config = dict(
    model='text-conditioned image flow-matching model',
    dataset='rendered made-up planets',
    train_examples=195000,
    image_size=48,
    horizontal_flip=True,
    conditioning='text',
    arch='unet',
    objective='flow_matching',
    cond_dim=256,
    tokenizer='word',
    vocab_size=28,
    text_encoder_width=320,
    text_encoder_layers=7,
    text_encoder_norm='rmsnorm',
    text_encoder_norm_position='pre',
    text_encoder_activation='gelu',
    text_encoder_mlp_ratio=4,
    text_encoder_head_dim=32,
    text_encoder_fused_qkv=True,
    text_encoder_bias='none',
    text_encoder_qk_norm=False,
    text_encoder_parallel_block=False,
    text_encoder_dropout=0.1,
    text_encoder_inner_norm=False,
    text_encoder_positions='rope',
    cond_dropout=0.1,
    logit_normal_time=False,
    norm='groupnorm',
    activation='silu',
    weight_standardization=False,
    pixel_unshuffle=2,
    widths=[64, 128, 128],
    blocks_per_level=3,
    scale_shift_norm=False,
    attention=True,
    upsampling='nearest_conv',
    init='lecun_normal',
    residual_init='none',
    optimizer='soap',
    beta2=0.999,
    lr=0.0017,
    beta1=0.95,
    shampoo_beta=0.999,
    eps=1e-08,
    precondition_frequency=10,
    max_precond_dim=512,
    one_sided=False,
    adamw_lr_other_params=0.00074,
    steps=4600,
    batch_size=64,
    epochs=1.5,
    lr_schedule='step',
    warmup_steps=230,
    weight_decay=0.3,
    adamw_weight_decay_other_params=0.01,
)
Rows from block 3 of the denoiser, named by matrix and row number. Rows with one number belong to one channel. Each number is 500 + 50 x the weight over its row's rms, rounded and kept within 0 to 999. All counts start at 0. Numbers have three digits each. After the name is the row's rms in percent of the matrix's.
# convs0: first 3x3 conv (model.enc.1.0.convs.0.weight, 128x128x3x3), inputs 117-127, a 3x3 kernel for each
# convs1: second 3x3 conv (model.enc.1.0.convs.1.weight, 128x128x3x3, transposed), outputs 117-127, a 3x3 kernel for each
convs0.11 079:489554472505479529473493414520532478518542566600464535466445477547464464524514377563461500542551449483524545425535489523510453503563477521485537497516490486530518462452490552529417444463595476530579518463583516477514570500530463566568571510499509552473576530507452434359382550520545513537595459537
convs1.11 075:569491483457504539584525496495454465470447501485533525475420424570404450532602461566489503421453526565551542516477580588452455519570496469491389488541484452540528469477496560561567499403524515405531484502440449516516508560516425475490516543544588567492470389516519403476506455392492505421612504555
convs0.12 098:482450479538478549480544428484510493514527449493485472521520541418537460542404552455544495453502572594435487480551451424580510521590653457471472482510526441564530544500450470463532578488520507527482537518577488555463488463469479475574501529525460435545521507578461572519519504637479513488502548505
convs1.12 098:512458483498479492517554506465515471448452517548473532487596495496456585470461433460500450459465476487551519392465534480399564433589482405483527496524553520525532500474471482495443554523450537518492447514474515470472512522534494529497500508532560427451470461426441589538475428500458555516466554513
convs0.13 107:584541496522474491568505553499567504534545506458462526574565450486456575557483469499412568468518593520502538502488420427466366458399471536427543527523495518534466557470500462541360468446526528481530471538547478472475531591500556493489575520546462415473425504469512519582502429472497545447586553580
convs1.13 113:450513475497546469428469533467553520517593541526503476433387474456515485498475501502584492509512552513469451530390551554394464464440523462504432399474471562473524534431533606473553407436477450487456466518545576516494560533664421559471502414444429457375543485555581527441505506548504494556499575480
convs0.14 121:496550481474460537479563512472450467495510521514499505526476455440462580507481417554494448456507514500512492454459497505551465543466442516446434432490587516497472487543458552484504495428461573536602516540477449462485581446470548622664432383457425571471533471456536508507504388487581499551516523496
convs1.14 114:534519571445506434453536495417437449429451565515530485451414487480519547511552448583540475472482449560483419537516503513436536491491485490489472533540596561456463566544508499519517590457533447557495440439445462521549517520459603542452604497513535527601449451550419365500465493447524536478429440453
convs0.15 076:519524525513502497491417543549534495464519439569500456469522436502554514466524535503625562486500571514516444517503609472571505557529482502585543425506447531461572491482486435512468499580500411482490534486431451422450542523406428477552521556486463536377542513469562423395478553444478515503571577401
convs1.15 073:465450501428492446526470494495508499557455529584466426478497491443527511538457520554474492487490553516405524562482428451531485444433522514485479545473538526387468582433437439503509515526375604600571499583507463522446425517472474481490520475484592546528402353431526413513558513549557542555565454428
convs0.16 107:458453459514512460511528566548487509457497448533491501458457454525530478586504493497449528566524493425561501384445513520435496493525625479492541539499476450462509462469439555484464522508545519524552540524578551436451381515609597521341509611436450497520483485487588611466447498485534477536608640514
convs1.16 111:501455549496456531541567565488481507497473439490516474473437477500514490544505500561361529640646460564571536513476340541522430497558539543577541464484490535488499494409467542522542566569503474491505462472446505506497574468498515537551527512488438467509493418484530462455450455419534530456609588563
convs0.17 076:523505390541486459502461520558518539495529480459516490483434518478542528464578477600435490467517554489567475538499472484505428520502561457506561483559466482449515536524460557439465544469489522390504455414503476432474490476480492513405529502473552517457514423553533577492559511477493452517465485544
convs1.17 076:533538499544463478475499494421411520465519543485469559488470481517442505521579568473484575440465497436551487449531461495440536541500476432528438501522536589448529518504470487574497527524498401487493467570530538493405514521564498411478422470514469382474390562541456538426466536581459542515425505447
convs0.18 072:498436591481526487492485483478468544467525521482482472449514461490501519535484401528554487441471526468563499589467554520616579445577526433537454449528577583488454506498486485515554489505471558416456520529532475548461423444449558585459444545569453537458636478500457522485486505581523491499583453509
convs1.18 073:441485483548458500469509484523498490454337613530515490566456540405599476476444555540470542489525497548452562530385537431485535447569426458526467387499525574536566418544554416517516490473509488490560392510530545520421434542484528455503633507473543469533489457344461461547479522490480479459516528563
convs0.19 078:453480523525566493535506516560581508421441474455503478465510532437441460488474589437538460493506484476542389474506480601415447461541544486381429538563505496538612516554540440443472438584452491498411437457438420420490510504491430374570432501487533432447410472393506456569504526486366496469444524584
convs1.19 078:484556432553423459457473589539492486545555571441450478505497535501480534466534501498442482607534559458474519413483579430614461469562483449515529507465509555558421442375504512517521479577464547541444539597549469469528582491525438489518559552461385522520593457616494555436470510514575541528510466412
convs0.20 079:512580543479489570511482567521533510501506552535517506431439469467495494564486429501510511439471518452539517483502467506529459519532440522390504479478473517556505525494539478521441475470470475458552460438518557511462525449544430486428440470442496466518498451423591459510471523496593488547471516592
convs1.20 075:394480514477513556549442398587476482425478480457462465563470436483384421516544666561548423429540524532466448557386465503580447446490567592405519546514527497483524408574409554469571518480378573455419484538495470500532482528492465516544481501472418533420502498467408497539500563511581432420433567484
convs0.21 087:491479506479502544490472494551559544449497528537540493469457447514533489410492506519600476613481531493469558539518546493460510431415540599446446494506503493482517521540486504489525523448606595477512509500557510494492493618615496496427468363432565491503471456606482606464507485655613505413502621436
convs1.21 083:531477548481471494467559497443413481463524515468504543515518561503487461566541489490460548481539410433469482461574548540562472504578562410455453502542451495541461375466446480509482565421464464456494480522479476532444517468534400432482496419499474495482418509531501481407493464452510512541504575542
convs0.22 129:516543543429432485478414431477518524494499564486448532486498534536449500611504511525538501469536541458435475523550534464499435404508479495502488541499496436464501557517483535489499552442522538424456549515498505526495495551531528467477466398594454580570471531498447453432484564541425471432517469574
convs1.22 122:450531466448380400496498448537524487489472507524477571509538510490531561466505538432538523495559473458506452471476491509504491461398545500404467417354438548585497475458491503553563510467501466522538549534515502479524463459440529482460549506457464471462488494514586549459498469484581498509654535435
convs0.23 123:522465451507424432513503454541516537520462505476486505554477532495493523515450507489492557499460463517513512432488576474443428494448473503503447522435498476524507452520552528557473557509503485551478574544513524515489493409612574581482524518557491468492428420500542479553467449457482531504515513500
convs1.23 113:443434478402454480403408477478537476523532464519542463469420494567529454524599458548449467426415464402433561470514480490554526550546482504408496477504483419366500450546543432485487537518466517523479589521494537566485518518494517477467511490578463475590436446456410477517556528511552392488420519543
convs0.24 099:477455468495495484496494505536534524489557451478550457438433506596461421572544519571467550550491512461536494490569481458493399545435490454430561507439512463529512480554519440535388448492524510494544531512464522490481609513482338533606464491454547486417495355547455431432495492607499498539542449464
convs1.24 096:488479473520540509531551554531431520504454464442486503477464461485454486513635475496418485522581454437511438440576476638523511434453551532402587476583409476513538487423504542465541528495480503447555571542485432473470441483464466514506601458513462525445509532524521402585546513453479519512493516450
convs0.25 073:557546452538535506512563496517594481481476538493518553468488502538501529451478533529400579468548456536493532463501543548514528523505514419507539530491498519453532583445514453465534534567468536581507494478555472445512578584474466545571486447504473545530460535519461415480489402413505553594503564453
convs1.25 070:503442505483454405512423505480488515545576461491467463434522463488528507450482456421502479539511522567552422602521440429559455544427518491504509419502518513487557475439503563525490440604396450535509434565539452466555474515527616531468511494444500446486513445484508416393462470504492523622603532459
convs0.26 114:510508500495511540560434482533559514457559457478494492569376510510534554496668421432486553514512489492572462473545551487510468542517452409508460474556566520516529471513443494535448466536444413453467482515540564509520491527503534447429455471503535481453413584696496493442622589472574434577485383478
convs1.26 105:576439452504490490469511496473441591486508472498491504518511503440474517476535517501411510576556506524461527443463445499471620500530519509554520495464498486508512505478575476562474567440468572546435537519451461430534575539467536460517438528496601437550460484421545544458476489546526537484560523462
convs0.27 110:449486544491434496561498538471573445519454448524485447509481462468472437501482491566532499519408522523494450602450485540552456507441420469459528456465491479491520539512524487562500636418456588482492429489502477546459467506519560455377492458493454460562413442614427533535442510535501463478538555460
convs1.27 107:559477497475526538522564465504485442463528465589560559510495478496498467603569534550558548445547539501419482523450499446419502573514434460500543514467449445609502568525403500440485494456513510524500464535508489508560548524515533570530523518503544436583444477495583481480474521490483557531592543493
convs0.28 114:515501485473546506464515440475503480514476589496493485461508477520518480484542418495522474479492499490495495501465520462484432497462403459511454531433519474490563552432553464479566502557493439554459514570526517417501433557480474608511523487458504478404508559605521432441516453426503481474468502511
convs1.28 109:481504560503472532494482506524508468409513489538502440479513507546496477403512539464455462464501485553510523612521492506458501448551450499497482491585506578464546549455558418480589524606466425557495451497413486449565524572433544460496497503546574541503482494384519438524448503511468495452613450368
convs0.29 144:502440472549562531483524513465466504445465430536454503519410462503537550438531439512529534486423420551492500513444447422491545462469510445407632399519481497468518576485436491508391390541540481550518553478449609505520463443471304525639433519428486467552629527442425591498479466537510575486424431453
convs1.29 160:533528499408429473501517443387459467539466551525429446489478526462503530505471492491450459523471448529509415498427504517461418500508604431551448496520527540494492497630554528482486522424566523495442495574451428496546457469532604488376515481567516575482449465481434418456453420456453506544580454473
convs0.30 072:624480509396548514489452516459601440556464542464484590482496500559489476586490446556489479527503502528451546552475507446517462494418575520512451558513486499503547532412528457507571501520485454425407538509448460483494485606511508406566511456472485390532439557498535420426382547503439441445483523546
convs1.30 072:422495550536477558438415396560468530445458459457438507587470427519549460529539549460509487471496453498449424428536442549506324629476386486510544487485512498594489499471421436482491346563450539472512576444489558523461478435481512469488424450537605436473444476455492581489465553472484449506457504575
convs0.31 099:454510591520509537509572435489601524459478475413507471430525464524535531511487508588438541484472444470494459471543498558468507495499450452483494538537495483488480493491502492539513546468524478514494585542544554491548458425508564503541440456487519536449552442554516508420602594590509565452568541425
convs1.31 095:553418490502594507483539497529513496468553419516419575464509540490394518504561526541474532518454554436568412540517508471478533424526517608495460547518462505525531500455519491536646643547462531517517482502478457563568437514527589491618518536488487472443483560481501501487466542475513414487652434508
convs0.32 113:482455428470480477489479471470456491424502498518544474483548479552522487477503521512557439522593477506520527481497582598461606385435565464595550489459515427516481500505486502477525534563499545555513584533544457479481419388609584520535548509429402599588315544547510525540544423453544556447530579542
convs1.32 134:535488540537506506526545538473448430465487520414508534508466437473456517426473530457455504438505556515520570537613535425573412454410513506450488538492468452562575430538507508468557625529582444510547508451504577358404484510518636631452518648586504414449513499504588497494542439517449456599596473511
convs0.33 095:517517446485565457543431459466489506459473557402542484502548523499524528443430454517538495541496442511506441480460409504377618594572538533491479519440585436502543383465602496490542468416543488478512483475497501464372478447463465532444417505472522525444507531505455516467514589506570516515378538484
convs1.33 094:575545487537491483535480522563415554514524515507552481537496504568524504502517420547509506473548580459495599504527441474541549558547428460406472399557499528514479501563592470409495441470497590481537485492473527403581482545518514450500497511514478420417467393555599500366557515438514482460494508428
convs0.34 078:567471477480583514533555454338627415516444497530439536550597466514471456485511539461504501500514523530538450580459476554526547538441483462600488522462429478555537504515519561487514478535497571474489560435541474508505595459449567456508528484558516521555505558426473526437468452416580485596601391510
convs1.34 080:470480497536403494487544463446607581540644495506389588463503514464542513460491456552464487449465514538524524461546430480505479595517442489484570528571426434460511502495536541485508423573446513494542538552401426489493518512537469424597545525439577553423478520570536563419519611505461524497544484482
convs0.35 088:468502595546549415476566560518515534482386414550559529413479630494477444546484478527529430454450551492516455633520472587458522434435446554462415511519523536479532599502446529518442473462526500465439477507498495516561473449581452445487539486520463498635552436440498485468435473496495449432522493617
convs1.35 084:427519490581431464451525515457485560554567526473537504561524453485545519478504485499496568427543494640488534528472542526507432454497487542553443429546479540534522427508484497496523467520464494450549505611446530443501443500529553492479481526497551409496443476385438550465389622571542496525429562493
convs0.36 135:493444483424487491536528513455548551501490570574518513430514517534446487503486516467484481523453571522472522523629435560497410517483473495518500497484426461521502412449526474522513543551520547536451486468582463562490485576514528413461446549472518539561476407420507489445449486477532467564587488519
convs1.36 147:473512456503418531467475459529512521491535486412481472497511518480544571504462404429507557556583511534442519559490527531415527526424427504539554507591502439523508466507481527433554468641514487502477470505468376464551521567406501536405509642627594579534509531532443462349504505535562607607513415407
convs0.37 152:518452491478477511517487476427484523477484477503471422501423452510555527500486488450498473494560468471574503442376455511497471559498501541492512433491531511449518450452484472468437560455522473593442499516481544451471581500569448487513468566513476527557427447485457380542502415450527536538529559441
convs1.37 159:476460538552507480457403430542494507511510501467452510488528560476525491485476494452423478518462510466453471511571415499493419489511523516622545448489527509393401502521461479570549475541621465482476461430504468598540553469500456560540531400465541624529547363540499488473503532488511504485535472490
convs0.38 075:485570501450565480515492530547523490423449497475563477467525505473539440514434441470470459444557475536552512477520510433545506460619539566478512524556499434447447480420517462492600432524506490367488493501521482603493420423492541505512367528561552505508480499443569466523555475506515548501480568499
convs1.38 072:442501493528505576491402592503491526504505559463516468471557484498582518500505507515407520542441489534521459459446632513586484571514399543548584497500583552498396571623453455506521437598523482401530441530576568560368477520556598481495482421564506360455430383511524580592461466538478479493496592541
convs0.39 080:487385453430547626506543491533549552550531462501430470492472464564487516462527478526542530478507440486477469576455576431468549528553426514528492521458518558492444515512466534508499487452514525491481472479489497435498468570527434483441597560491487386513553437432459562443436600680486445508463431475
convs1.39 082:562470546455457530532583470344543420550484416521482533441408472553478471516487468538497494542451503478526597530509461550531451520525549523516448522565568533557545503497517535507451544420599436490488483506428545532520513521441478510590428389541446357554518519485453493409544579460438452494478528523